Rows from block 6 of the audio encoder of a small contrastive audio-text model, named by matrix and row number. Rows with one number belong to one neuron. Each number is 500 + 40 x the weight over its row's rms, rounded and kept within 0 to 999. All counts start at 0. Numbers have three digits each.
After each neuron's rows are labels from the 100 clips, of 14848, where the neuron reaches its largest size: "responds to" is what is common among them. Only what is clearly more common there than usual is listed. The data: simulated sounds of rotating machines with and without faults. In brackets: how many of the 100.
# gate: MLP gate (encoder.blocks.6.mlp.gate.weight, 672x256), inputs 86-171
# fc1: MLP up (encoder.blocks.6.mlp.fc1.weight, 672x256), inputs 86-171
# fc2: MLP down (encoder.blocks.6.mlp.fc2.weight, 256x672, transposed), outputs 86-171

gate.483:479491505555523492527470510448535430507525552450524484415559501495429580484543512574473455485511496536456483449517510610540498492532472441523439454467457474516562495521607441499483420478495485482483496451478490550551462491529486552553591484458504443467489487
fc1.483:558447502497503439438527480537466488443481525462494502554490503499498520457503507485469556472516526548520478490550486453554507505537511479459446540430465513503466532479526624499481495500506544469520476485505463435399463516447501482482464500538538593534477542
fc2.483:492500480519428490561483465421442466566469522475550498449476485540489459499523485497506483527449561512497490447436494532473493495479467422526495490495542424483493527450533475525546491422470500524482453489513498580521479524494494548524523489408559505435514579
responds to: slowing down (71); electric motor (55)

gate.234:516519525486465538513503470443490463499482523501529503478512535462533617571528453561492447520511478487473569467497557562505491496556509435533487429488504400514557535467526470529491361510479505445486493521417458536384488497501502473468492482480443424474455475
fc1.234:435519531489456443532514511509495580500501540567529555433460460490540473492399533465525562526499493519517526546468539501500518476464445524582594494535526544485454478542471514554555459488539511513410557517455485492575479491558549416518506598528516556459480487
fc2.234:520422505500437512510497492559494476510531606453422419439530486448490498487490522411497580541495524504491500554502503532561584441494494451522538496539435516476472473565541432490419506472549466462574490416490523546484520442516518519486431485481489476441439480
responds to: state: faulty (96); rattle (84); turbine (38); gearbox (37)

gate.279:526508466513506592535537498543490521445471494496552523545484473605455554515522556591427424486466450516480517485476482472518486458566469548526505453566476515441489508539533493529499464470513495445489528508434468501523511526505586502476503554500527586493523482
fc1.279:527458515503491512493426581511485455504470528559394511494555512488430453525447504543465480439463527530575538551554584524505497463471512579525486369491475473500421460584510471504580513577497529520508555513467514468444518476579483445502442559501431526537473498
fc2.279:499475531574491476516467506458494487526492496446544474478497473534437454494448574460454501534528559519522539574551561500502444518499516481573517545501443483490507452443504489546485517505565632423530464500529562544465530473517521530524548452507482510464493479
responds to: speeding up (69); piston engine (43)

gate.607:478548470508496512577494420575536436505442555502516528512581485549520585602521476545434509421533476462474484531476481525458491428593499476512474490541463466495531499539579447486511458419545501520533430455472389501493479492511546469523510452448488455458464452
fc1.607:487576490479491450564497432553546429466483485453516435504553472523494540540587526503503442416598506560481526531442445482445571454529486545439414490484490467505534479535528486517543436444499520510497487484493470556453493517481562517525543483451504486485562476
fc2.607:524537502520497503453537528547498571503475481478487500504453509473526475440517529564528480458465479469520477391439530527433455518458494562569466544520542580468531544530522538486480482524507491551524486540443495465576463490448537507491522459474503552477512470
responds to: rattle (48); gearbox (30)

gate.329:473591402485531506517479519546543460491539540536492422501446482579457505517533489551506552519453471491512430520497457479512435486546527491500498539550452527451450489518502420465547484528522485516498484410412482472424493503521463513576514509463520456427489535
fc1.329:489481459407409545525459478433485431526476525456511523462511474486485532522510417453562468455479562510507497514520468505363489520502464478511458507523587545516491560467503531525516502536532560548462431515477509529510493499499519519506437446403477461464529514
fc2.329:443516425489456443514419565480471508542497490512570593490445508495489569458458475457498491512403537550545483495531455433500512450513487485512481473448512527439486495502480517555529471464560465492477464530467467429527500458557548486482500552502509555556494537
responds to: speed change: steady (96); state: normal (75); reverberation (73); text has "room" (73)

gate.215:498501498467479462535522461530488439502439524455426518488555516486443561652487505449485446448485540508506535498498492501435494516466493480526463528517437529533551445498471514530469425484579461483430488508496486543499478500443569449542496472448433545485452417
fc1.215:516464501438491532471422541467453576501548516593459436464482433476546435461485451510512567522508464453508486515469472500541529486495544472518624467497489551472457512562543480386502505472446485509520480505487515490455535433571500488502434496544495472473467522
fc2.215:498495505594538489518533509539542562485423422494497452531493442541559458514478616473488514521495504441449503502516449472492464476464492506492481539516517493492490543486539530503441472440485522481555508518449524519463457436418525483513523543509556555429503473
responds to: rattle (81); slowing down (77); machine: turbine (47)

gate.488:454540455498536489558537450627496515546553497503528472517491434588468534490451505485454490501524425494448397559470505541469511505619458455521527533530490453483560498551480494555435494438532505446618498414471443532440460508554511524532513521473523530444504502
fc1.488:499496516530548488459533468466490504435518470523517420541466506495516429513539572543498544509572539463459515520492554571503479500421496579478522468541488466465446519540452477455482465498413579501472573522544556556553534459452505459496483502540434508468484502
fc2.488:484459470426489507562445575486505457510526560536511522485486522480446525568459455499563473465517483516573508551537549513553484515473542517580472466487481483460524494555503516469554458545462523579543467467484507440470546457573483480514486513477447432514473510
responds to: speed change: steady (65); speed: slow (61); thin (high-pass) (38)

gate.665:522497492509506567557531471539475439497475603499489514530604437549470561543488474573431518462465512521477497475502509498450496479477462485539477500524435535529549465539525452509495452430521479514532448467419426447545475478473547481528481483471574518460449472
fc1.665:522545479510548558488481581457521540511475500495500481505514429563488479477454526537508487509506522549419520477574487572549548522472476497504497516475539449469491480491620471526541527524456439428539491594531589487414510473495460581471479509542529516491529508
fc2.665:535513527498508534504454564540444496603446578480549514450496387529486549520572455518504511500418451401465474487461563457468483505531484449523449560525529525433501485497559460530472441448499539543483485528499488517439436445538535484478504459473526503475464495
responds to: piston engine (58)

gate.377:550509505471447497505477480516487520571432556521504520536574468530552503559464469589497509507533525477446505444506531426463465508524527458462499572542499507530510431499489522542499456496485551485471527499481514485522482548456529528454462481511531491486497500
fc1.377:477452552423465497515502475500479454547544532523499455468534473496563524573548502521540553497506487465417464489483513509459506576512520489498532524462527461577541437483462458468453469485471478446551507479497457495556523533472466500517549500499466384501494530
fc2.377:528473474488469532389489524449491536436541442493455440493450500519488504518551545541484483486418450509480498508490463578479509549567498555509485356491476558460548533495488450553455480546541455498557500543473468490450512490459481481522508484537507586474483467
responds to: compressor (83); speed: medium (77); speeding up (74)

gate.423:488523522466536512523513450547497533497481549574467524498511578555473544514464468545455511482523538477475546486495469478535477532559475508525551492509471510525575443516517515462483401493510484455546517512476458432419463409544572382527482489492496493452406434
fc1.423:525581511550465454507565522536499494461496476549490470552505558513412533488489454569456479515507535478505480448547463431514458557595500459456512551470506491485582446476519564473493496545431541508472507521526499553408449428523488534492507453512517481558506549
fc2.423:460537514484499572505567531453432452411457538468461483481489510458527466506513473510514533519508570510495462448500464473514553472439551543482513549528581522482559515492540551488532463534456492501439516505468462501526477534427519483470497472551538480472486532
responds to: piston engine (98)

gate.327:510487525494499479514499456529525450552523599498558521496550524560485543520486504580443472472528477459553508457511578526489471427562494461574465447456441455504488510541522441521478403470547509514538489448443429495488503476567481439490504483508474491484465446
fc1.327:541475487543601525548538547480489569485483472476507479508492513487515484520462474473563482546544500485470460568493464460529507476463511446489599514541543533476525508465525486517459484480500541438514478540547589502441553442464550467478523524521562526483504465
fc2.327:533552553546578459485485425499507469518434485469493523511454476461508481415503450537435442477548470464459480501457544545466538463531485557491499490526503464429435561513502537449512474446468447540470512518502481515476519495526511469501501417613471488526471514
responds to: slowing down (61); piston engine (53)

gate.450:505508435448563552497526490546473487469512508539505478491496512528476565585527532545473492435419395499493452478518498526426465464554480508538504479513461440422480453551527464436467472519513475489515515486472423547448483466479474518537463478462546566437515468
fc1.450:536452554461482443485420461461514529492484494544453559512576579501512495453513459523486513435483488441538592502524531584488545500455544527543536456480527485570473504478484494431458566459491504446547445536521495505504522588433572533541505486475509545536486536
fc2.450:560470458499478478446497441490443496476542427422380467529523508531520442458571474477486582502456557530519512550470451450578577504547522468381505484481469523538488490423505503489468566467554437437530490512526505463527453510482480529499460459569534563554488523
responds to: rattle (49); piston engine (35)

gate.267:461555559487462534496573408566547418448449487479491538482509504535514505516514447517465524443536505530471485492494558509512493515493476510467483492534443474501483483546469551485565463495497486537492434484551472462546484470417496504473398466492573461535448503
fc1.267:477466478478454491465470547487536535514554508536479468462511481480501476541447471484541553496452468453520537516513560620419554428514422584562590474544566472425442448541464449521473542549499507425519568545496546539490504476531480450478437504425503510455533537
fc2.267:450463453437469409557481539575504477569464490515478479525536554445526472556488508463558512433486545408445510499508435514447516491470498484503534468485486420532503528494528431478475432475547528539488483455535546541492547474436483504530487479457481505466549464
responds to: rattle (56); conveyor (55)

gate.406:440509527512507501582448533559511518528415558502432516452485497554507505502468419514501496456472460505535510529497539506475475490519504458554489528577519489504463455561466514535467480441586515416550436441466467471491473545516486501612462551472520489420517423
fc1.406:584469457516482498462559470419447474449490470523589532540561454485480483536530538533432470533468526473458480461523517509491436438561471481499511457445475497516520574427570486448543481498451537531459513543469431491467467413528546464429474480508523572553456557
fc2.406:514477499495497558527531509466473451486534555522475488495556462514493495424440487484498481503452535525429453509476533561493565498541511482471528490522485517467463503547595538461451485541466542439538496484492465511531443498532466495438448466480485465495448531
responds to: state: faulty (96); reverberation (67); bearing knock (61); grinding (44)

gate.594:522483417516486530551521440501520456520480527486489526524568461572508582558487479549454485471494512441501495527461518516494479480574470472504524492559458524519543513531560445473526452439538551537541448473422426460491491473497584432494510468479516489442462456
fc1.594:509507536494567524496553417523493562478482492482463469491493483494514483423556463508529535531577497474487518546452519558508505490501525418450534528516446475524531530491538458524532509466575600460417471516545558500467459524472559551501535501504558436549531542
fc2.594:425525532527547485501519524566465478520447547490589495524497443465498539473483542485501474431458477508514467442405516443426536475474536527516473537477470494449511450502481498536471448534538503579502528479532465467525450464499494448490501585417541459510510424
responds to: speeding up (81); quiet level (73)

gate.586:494511504501471513556546481478573501448503535511485500474524510460466548574461447505513460453538506485483564537578450482443539458548557506554501533523519525584525516525530559548451526540502490440513416508523469493449504494437475514500480455454516485502473492
fc1.586:500445531482528516476440522506472568495524477484526492543473462523512459466536539531487479540476486524518471475465535510556503525437504567482547490469525489464511492508437472547462503520447514485488654471479548501489526496574546511493530570590399513533515472
fc2.586:449521521437408452532526485470517520484555473501485529499509493508531555529486467417590481460520544531501560558542425517485522487510520487513495558545533546520483507512509538560451500530548470408462488526516480493491493520449499520478419458470516486479438505
responds to: rattle (100); state: faulty (100); compressor (54); bearing knock (37)

gate.557:544526507512522535539543474539520502461461569456511504480547540548508535533485457504502474411591536529519427477549473524498477557560508512502456595532509499533519496523476560416467476532492503475492481475527472491510461488446504500522478478472577444446436507
fc1.557:496436493435480460460495510539453514475500454499474447570464537433554438464523494522491567491496494456557475414470499513459494485471480540509483495517540491538497477514407480573469458487543534530425552459484504477483494426490489489500414547548483552497519437
fc2.557:534494514520482484557545547490477467474541532490495516523547568487426594507464529426535490473529554531552559535611506457523544467522481513508497508535479519500520479505514512490489496524517503480491558519506502462495515538518524401414454480478519420547434481
responds to: state: faulty (100); rattle (99); speeding up (62); compressor (36)

gate.91:465492466431525506527503522480550463553543547542561520477477448493480566576479516523495531502437491459457531534575582492433477522486521547577517472555466494479494516500524436535530444501570495469556523512470481448439501427530529456481527529455503471488476467
fc1.91:482537508527436408455452440537534453615514449469441547461547516493505508517532522470535563392454482537546494531530521557384468523522446503521526502519458528552443535528472526491467528484497574505522478511521484561561449490455531497517475487416497552458488495
fc2.91:457649498474442525471562531454501492535556510561603491505437535481527513543528464566583509491529434454482547499520504491496457524485518536536540472521555498473518496520507453528563470535390466482492534581498470491429530494455513436483560527461573463496530511
responds to: speed change: steady (71); turbine (52)

gate.593:510463530494472451547445536506473430556494514483449506498586485551510490569463442542513482431481536504477526479536529558511519555468410465457517459516474456509431452528563519571494550496472528533492530484541492481532510557554455482488422440434438492479485476
fc1.593:501504548595460521524639509451475489480600505527529504525514470494504565481444589486524515543512474468484536414549510472480452461539577465515481551454443518486592524479513507500553495486470540487535556544518473512463460516488473474400558460472471494547481491
fc2.593:512493435513506458524406527493493507579476516400502529477535474514444507524487484443471524502502547565519506518569569443557544494557438420484493497502409453460456440492582469524519505476617586498489479500563536494499556459541507531525466465531528570526503543
responds to: slowing down (84); pump (43)

gate.47:523468519525446468573579410529514478511532520537553535547565487529493518482482458547434518440570495419522486495513506521487445472497495463560518461461471568536511546484524526477485461429521538509484398476455436444510477476493520458526556481492487477504413509
fc1.47:528504483493501553437477550518433503509475539526526496521555531559510547526577552532509456511421473573438458431484509481449517531521520479525476575602504455450494441539458449476495467486438460494568625493460426513513489509455541522473483484474512523481489481
fc2.47:522411516510516464483456544544419482514541498572482488539487481441529533418509480504515479521476451448487508504475512500546582468438544459519538597442526511499515522460564484535484492415532523523469493529495417459432488570549521407466506552495490517470453456
responds to: compressor (93); speed: slow (87)

gate.293:556516444375464571530521439492461451493482513547506525487522540522522528475550444554474526464542566447569485477505476533479481517531479550483516478545512480486488531539471477520558427536447467515424502512416444464521481456472502429461396492521475477463493548
fc1.293:557496551507562504468456466420506539496540417471532444510524508539483432445522517518508524530465487546460469525430491540505466496452462527474476513493479459523476523437498496467448522496523558535521482498469592553486542567448459531524502446499458470450487478
fc2.293:452528439438464434558485457501472441536517565500554567474546520555468554543506497493478498468494495535476570524552511496485426543535458423543483426534465477457519456471516491551505436512516450436481454476467439545539494533529520511542423482431555510479528526
responds to: reverberation (81); text has "room" (81); text has "reverberant" (81); rattle (52)

gate.605:517442429487478503520498475540547472501455544486509529513546507500506545575497488541456485440460491464492472477463494514472420440524508496514476503522471526527490518555555481502469418378564510488485451428440425450504492490500544474499506452453455510442471490
fc1.605:520444537518563512486537490503534494547458482469463509528478513469525479478453512475559426525454489480557530431584497561491500462479503477512453429463406517539451542486498505500470505489553411479498554525525506383556500466498466488462543488523487568600479538
fc2.605:567457460478424567413517406494501510486467555510485473537528517602527484529466550544482499499467527530464467499486538482528510479483517448499531466522457588539488535535540441444490472508507501477508526463439480450556494494511465541446405442583502516519493459
responds to: slowing down (73); electric motor (35)

gate.237:501434422514526457540461490481539434568537571512433490466514471524503568580454517470463505503504489499490552540528518488538505514563476434514508519533436527487481463507540452523530467414528478496500464512443487505512540483525537486515504504468549505451488491
fc1.237:469528459518496495489457500543567552545546534508471512522417483470497488510463449508479545577511450549452494527474530431585555483564506460453561536503519561412496467503492543555463505465480397493488524535437527466475504473580504537497561533600525480522523484
fc2.237:421496487524535471524473525453502536503544511545554521466522480549456480492422500475488530493554477492516456550505496529568484525514499438528537523479509411484559417490500505514455504508448483495605472454514488568476508471550425518545537511453519493474491497
responds to: quiet level (93); speeding up (72)

gate.296:540527448445466536495479445557564431482507576533522493486498449552461557551518440523436520495480504507469493526473505508471470456584488446503451435449538497463427476570534468495580446510479511518438497399491481511506504493573525504523410522439571490501473496
fc1.296:438496448465461471535516481459528502553570459472470545468576565512533534545523485466607465466488456469455523506467482554440487562520432448493570503513412495561555479474544494510434542489521452435533462569490486505483488493498474459493536423507437502487529499
fc2.296:473504524497545406500516474452430518489585544552580595490505469428469468471498446458537550473557482538536545477577554497538455495536513443513474466452515521494499582572589522513482455504511500542474448498490455514562544500553447526486539485463492493549486536
responds to: speed change: steady (92); speed: fast (63); electric motor (47)

gate.240:511455520517505447571517493528465484567450521509565526466502481543534505499500521537502481488539528419478505507553470453490457554416527467473482543566476570567461550507487538455527507461473549587503413512457486515481496561400530534511542527470504541415526535
fc1.240:501493450494533474556466459547510511509566469448534465533415447522536491472529486491526519489531495444426494564462493516409444514483489437496459520502503539535420562514530501471436512460462495506495444448547530566551535482478443553564512508484500513472524506
fc2.240:563521509482540544427529454463428467474495530505470555543489539500473511456532502550446496529484513528577551486494508498571541500587516553520510430497426498480566539510504451526526490536509502508568559539470479458514528489495527434448500491571529491566459478
responds to: state: faulty (88); bearing knock (71)

gate.550:492475493488460503607458506606496483459477585534490479518470549488484514518533522552482500467519471454539472447547501494563479547514529544545505522485511516482518534585499426535549464506498464522540525460476393454491491445535541417544438553492507477464473543
fc1.550:516485548518479522446522503460391533560439529547525538474532470410526470465455528485397440513441508507498523474483587521500461513479517486512511456525479513509572440432470517534484452492483540479439509511488469515533457491508523480435501520462489528513515423
fc2.550:495504467456481517550361525501524471578450480469501486479553479477482510524497451481527459481450500492534499564455467484454563456426522569470495474433457372562504428474495473517519568509524550550593486485558553502489531453527484500568517502485497495509509478
responds to: piston engine (87)

gate.29:475463429437530527533524519473523502520456483553529448484461492540456525550508488527471421512487442481487501537481566520455487510492506491547468430572510518521518499503469474523492481533544509487459503474458461528400513464512478461574494503409451554454480539
fc1.29:574479477513536509524481557518473471545515515483539508484486475578460461530585468530517456536509461484503514498456564589438444486485464485519475507514553528498488536451486464515539508506537497536374532470496472499462456519543507444532534431452426534458464478
fc2.29:495520551558466458473495440457512519530557468433547548494532463489543539516444553466484548491518555529471502479525573477553478422443438486470483523479473503497550435507546548562455462450476529487470529514505533539479471440489511473440494518569530455552435462
responds to: speed change: steady (65); thin (high-pass) (50); conveyor (40); rattle (36)

gate.4:487474456525460498489556468529470514493505566510509594523528538458550553480523453539468563484435452509464476471525535500482437475559461456561500559528498567499517564534534540516524464450541508502475513505480402489516445506490534472479464492497505529494448548
fc1.4:447515448536467520502508550437496564392567484572495501490420598471534528505481488521534578548470453531441492510536524497536454495487487466533527523483551588476522531456528533542537493552444513481441527510462482511435471542557466493517489554460462528495486568
fc2.4:487469531549535530416551541519485554482484559575524570528490476423536461443445497486463462514529432441484471421525549519483477429486501485542535514508572562421489527578524506525542421461499500513449514557489434479507557500544529501415423545495465520528519510
responds to: compressor (57)

gate.84:492491416505430532563518498497455457471422520526487490509599575506538550459447458538491453485483543532515473458500499503506520495435489568509456531522441524509519553508498542477495518495582585509476476484468438429463490493483546471472461467459523450463435489
fc1.84:515489564479508449430474478560557465514502579487509465505500436504478429467493516472482564506523499490486524526516546564505483521600431455520508474518514415487490503507525461442467479463471406493497497452513530531517531512474504497533474484492545499487548405
fc2.84:448501536498484599524531453487573512453434487552561430502462466513535494460466495544469531553545558495512492509454532488538419423422518571571489514547476479493497510469437523447524434480484497548520473416448508501536511457447508522554496523458506408481477512
responds to: speeding up (92); piston engine (51)

gate.147:475522501504471514490502499528487470576512574571493467530490468513487474496502394572484482554493508516467464519457541478500397506531501414474533578539515548522564505475510529490455530482558468448473511443446466449508488508515504493519554529467427428499490437
fc1.147:449548552490548416524531507495499466549452477531503514508486461529493446475531483482468447465502468499510599550527519497467524503507553551529449490539455504589486522537473489520443544485525590489516460476488479526579565561486495524576577542546541503543520401
fc2.147:458480513497493434549457536501501447580470490510569466460533444581434468542490513495447515467495596541474511569537503476545459546491491478541508511535463394470520480466506548449487557515545574501556493433483546532516528480557476520557498514456458517480512514
responds to: quiet level (66); speeding up (65); conveyor (49)

gate.390:449519516477443540597539492520478429492491526537554570495540482530513599548529447511500410455484532446434554477501513586470483515563472453584459469523428497575570510515600434540483491495481478470513479495498432499535483477504487487483510469441481493476466467
fc1.390:450468553517501553562540537462502486488473478490515486477534448493465529560478560492495445485523587494465594499494509549498504524499462480505457457536468453514607463457505457567416507524500450415534538470506497560553447514492516493480536485520477470506477441
fc2.390:534424504571590499389468489520507525467526460474467486509505550511546453538492460545500473485461503552464485485473584530502486504446413500405553438508486508500506485453529463506542517504428487526462551535505620509539568468503478513472473497511462511501581449
responds to: piston engine (57)

gate.223:462469507499532516570524482571500474496467542483488475545506508461541577596537436515477413479544495454426481446513495572464477497553517451635464520506484477503556507513510511567474485472578456469553433475458485428460483467476462492556518498442525436462458486
fc1.223:498442536495463461518499459505559495503474497431477437487487505446533546590543478478504461527560548474480518540474464538459490550507528497534400474440521486514621528466483538535454515515546427470559488487523534447490492444447461492521532511506466439498510538
fc2.223:547504438494464534448519469464418455487543506519529471529506480505437512529569449558455543577475519481497481473484481476563460520544498413502566509422522463463609412434515413499555536531489507451488562510480510503442477564536551520474484491530537538537473552
responds to: state: faulty (90); turbine (57); rattle (56); muffled (low-pass) (50)

gate.419:535367443456512438485437489479411474507491528514502557513509541520542473569481584507437495508428482513574505439504588488501493488500455514486529542545528616486442555514466519520462522504582528538420531507502484509521536598519559512413483535521454577545518478
fc1.419:508526475457476443535447462493495510570487484507545557489530484511543502517469503501543536428519480464493554466488550461420479491473520570553460485503520530565486465523504555488477479496486552495458474491495490434421541446447559514508540525474550462483534475
fc2.419:474567520495464500529559487550540532561481468575561581513516458466487564513540432492499438431469469480468522460514475514455438468563515567559493448546471451506541530542552580497492515499538512544522459522478407470374483536509543483464541483470564494547483494
responds to: compressor (75)

gate.144:496518429518518474505494460515561421544519558492533511448519449594449516499477523533428512494519483492526493573489519516504465486487472486513461507467462560523494484576500413471599493505489524558578476418483505522472487544561470511538508474485546480500457522
fc1.144:498467574436428468485486529484519556551508559543503536519566453466506412459468478459508501458515572520500497486606520510514525558512541493534560521532539543529519529541511587519461527498509526510500448540505480457586524468460502501400443413528473478498477482
fc2.144:533474510447466570559463515472508473480534543511472527534496443467500553532531418546555451440489480525556468501480472549513536498532585510433441455433490497539508507539482526551461540564495439518514486441523452441527467518503431484539488488494486482524485532
responds to: speed change: steady (87); reverberation (68); text has "room" (68); text has "reverberant" (68)

gate.248:503526539466542591519503468455470485532542493531506465475529469476477604472504522590535570446491493537503500486574578524479436460506486518504474480527482452476439437540495510469460465527481481480565540478478494512527444518552455468518473494448491454475473466
fc1.248:426553474499481450554490570480471500560439523463466525485454469439596453548536418422518499553501510420487485482440518499409528477549516486475481501557645500508493435521470521522449478464520453470393479528565499541524508477526462523543509502483478470478539549
fc2.248:546470522522544515476514487533534523487513498558448487531503469578497488463532574557523529471460414460506486517456490570476420534521525524516518485494483554543483544511543465472457495469459550510566502511454479518514415538450562517525591550487457567490501431
responds to: speed change: steady (75); speed: medium (62); compressor (44)

gate.403:425543520516490435529481481558506501584484507484491468417448503493522498487507517487462532520434551464520535478491524525469478512447465437502474506499488488482451480498490473496427469443559513514512475433493516566499470469537509504592527571456531492407534499
fc1.403:472477484503412489521521509480500447531464513568609548532473535476538519454495431504526480502511523538463498488547578444491452550483590510495487515519591527540470536533433548461545517451410496508463444480425477481597488485510505514493504508464515454512519587
fc2.403:491521528585607476553556493522510475485393531475487516566475525536465427500502526509455446483577531473511467517563533471530517475500483513511497551578507455429549524483478453473473499456543610501489542534541556555517572478461584461492496509518558485533528453
responds to: slowing down (80); piston engine (42)

gate.11:531520470485478496586488425551537434561510557493488506480541459557465547475542476537443517444512510459532498528482497516506465493572493482529485453531473472513461524552534466440476423430535500541500415433427429496485483493491561482534476433459458464431478489
fc1.11:541514559446538480488504433518513418506519495452472445458517419505393467389515508450485474478527538461538552544474462491531508510493508539505460455528480469554464507494523513438444447529454517467525383443507504560472500536473466551522496425499511459462553493
fc2.11:521560508476484485532516485496460611499469553536476535539509472526514512474483495560473548460522443507460547450515561483438491424519536495466539507552544508546436453523537484533472490460517543404443585585553471484525524500530526461470428532508483510488453458
responds to: state: faulty (86); squeal (53); compressor (31)

gate.372:450499498534479515533444407536465470484453574527501518513601469502566511534515490568431437503495497486557497462464508514494450488518496518507557506525443531542506511477542511442527500499523483583509491473469399443599480547471567460476540500483507458442482402
fc1.372:553442505440520449466525519439443487560576476492508540504491549549435520503528531402549592480517548485527573546531462497536523445504523446550438450482504490502474490505510416507477483469541525457497485556474537523421511445533459471494455461539482548506457500
fc2.372:491497490499517553443546552481598466451453501557422472529459567551559473418456513526552514525495487438551486449481431519492501475490499581576519497503557536499419547535503449443539521501448497482571514498519499456529530538446558461467581557457540540446502559
responds to: piston engine (90); speeding up (74)

gate.671:527529397517509494546564446523470450505523505450563563504529499505456577499556483503501461478478466496472475443531543580447422487557430483503488417487450475538523527489483461505478468508501448464497529443454469514496431441549511458489541529417506520462540488
fc1.671:441468570449504491491450545540512506551553469549451416485485498563507431462486533523534571515490531449449491546502467507543572476450521471539561538468539485460420501493537468524437519513466503480516505492475495528440477489497494479537527496557452491485484525
fc2.671:504542432481480509449510478459526502488441508517507434529437544426494439449502495516524547520485516437534504463446428456518438425500559511495545452428535458515564569435497441493531426476535540551579529506525535488422522471429540480538479546473552567462578469
responds to: piston engine (98)

gate.659:506487493493508513524510442565501456547453574515519511509550442523503541534511480587448461444479468458512490519459531532438477449525511460472463437505457422534534518502556397523503430433534512517505434421409404484555442460486556503488480478431566480475511454
fc1.659:464488560465493468556463464483434489580555496499505493483565514514521523541517483481528530449552487506549535454556496455516498492485520508617498517518378453507503437500522532485509483484502554498563508471520431516495563499542508446539417467504524447478425472
fc2.659:439560484480436558464467545476456516565539562469545484483434473413480544525498487416556525520483613524598568518467433426539554578536519525568513520500545523471484522540518462538521485517471554432568529543489489512478537478499507499544483533531580591484443530
responds to: rattle (41); piston engine (30)

gate.151:482498459468447463499538492433489398606520539539538507475476449495518528510495453528477522490500489454481486512470566432493457534575552384534503449505464564477506475545546431514538400427519546481502429485384458482485442508496490479490520493459540546469496494
fc1.151:502539550558482511505522460462498477521459514467484552550574537511482491508528536556486529456462535512495569510505509539454484444460489575568481512512504441531487550490518576420403578476515501542527542516566495562548518490450583428515517466471518457534470482
fc2.151:479489379519510490521459557527505466547539543453532498511512445538496544562465464541531518461466492512465502519540519505477488540464446477444496495450511500463484477501560503515533547513539441558451484477541519527488524446515428535508470465459554475470513467
responds to: quiet level (80); air leak (58); grinding (57)

gate.232:522508408586516485476474500496491520547484541483457539493504423439500488450490480504481518443468435419486523462422492488478545377532547511512528489489555493469474505542557487426504489372471440546583467529513470518582487479473491495520516494499627499451503504
fc1.232:489506463557551513524607567466512411454513506486488519531543531459481457504500492435509503546584592485502507439536509512552513455469540488472442547435454425563545498475531410499564488510492505535466530459558494507507519506549457516470547451513463447575496566
fc2.232:466500494446465447480516443473490481561508531521559555504547572550585518487472540476541501470492522519440552451509487474480525541468449476489544447504491525475418482536500472491532487544463521486448570531461536492548514606505497493401435544495540469551551441
responds to: reverberation (65); text has "reverberant" (65); electric motor (43)

gate.311:438494484478500579513429463523555435608431554549541553512593442561544590551555457547475499481458471497473557488502517518491468498531477487514495508508477495454474464548548420474520419431481508499520448479436466437464520496470566465467535443432561474454452385
fc1.311:494571510477468436580506482461482490525539507547493516517474454529454500525491471515525465480478464481402512584419503403485553520468572481424484482462544521467476499482520522578517504517480436521519447549459520575459480495509500557529557532492517468519505500
fc2.311:538511506461481543521548432478514462503534543476582502450491560551525558512544528525492466528513524488479521441482479534439454517537528487511463494522498515500486517533474475497490454532512494516508541453455510570484480530434533438546460485494542468403472520
responds to: quiet level (64); rattle (42); imbalance (41); compressor (37)

gate.212:481437476478532535572468503545509529452455499546528471497505487576494443463439476497480554524496565476505463544509522434534473434477490533499437488605486510508457441522461516386555467482512502479502446362401484435499501510484519507554463547476503490464506545
fc1.212:437484520474523492450431497544563489537470547578477488557513423472486536494403524463532520443427486575489487513580452533439506445515519519524502528553490530483489515522462562498453489436521476488523467463501497479546519486488578546469492514510531525517481461
fc2.212:546434473468488523487549464434513532428548467492462520480485571488517499521534457511536494525545440505449481445486475550484488497522465455451537516513528523473508540504519555541465531592482456498519546536453556479426492575527467501464456481445430445473550493
responds to: reverberation (89); text has "room" (89); text has "reverberant" (89); speeding up (85)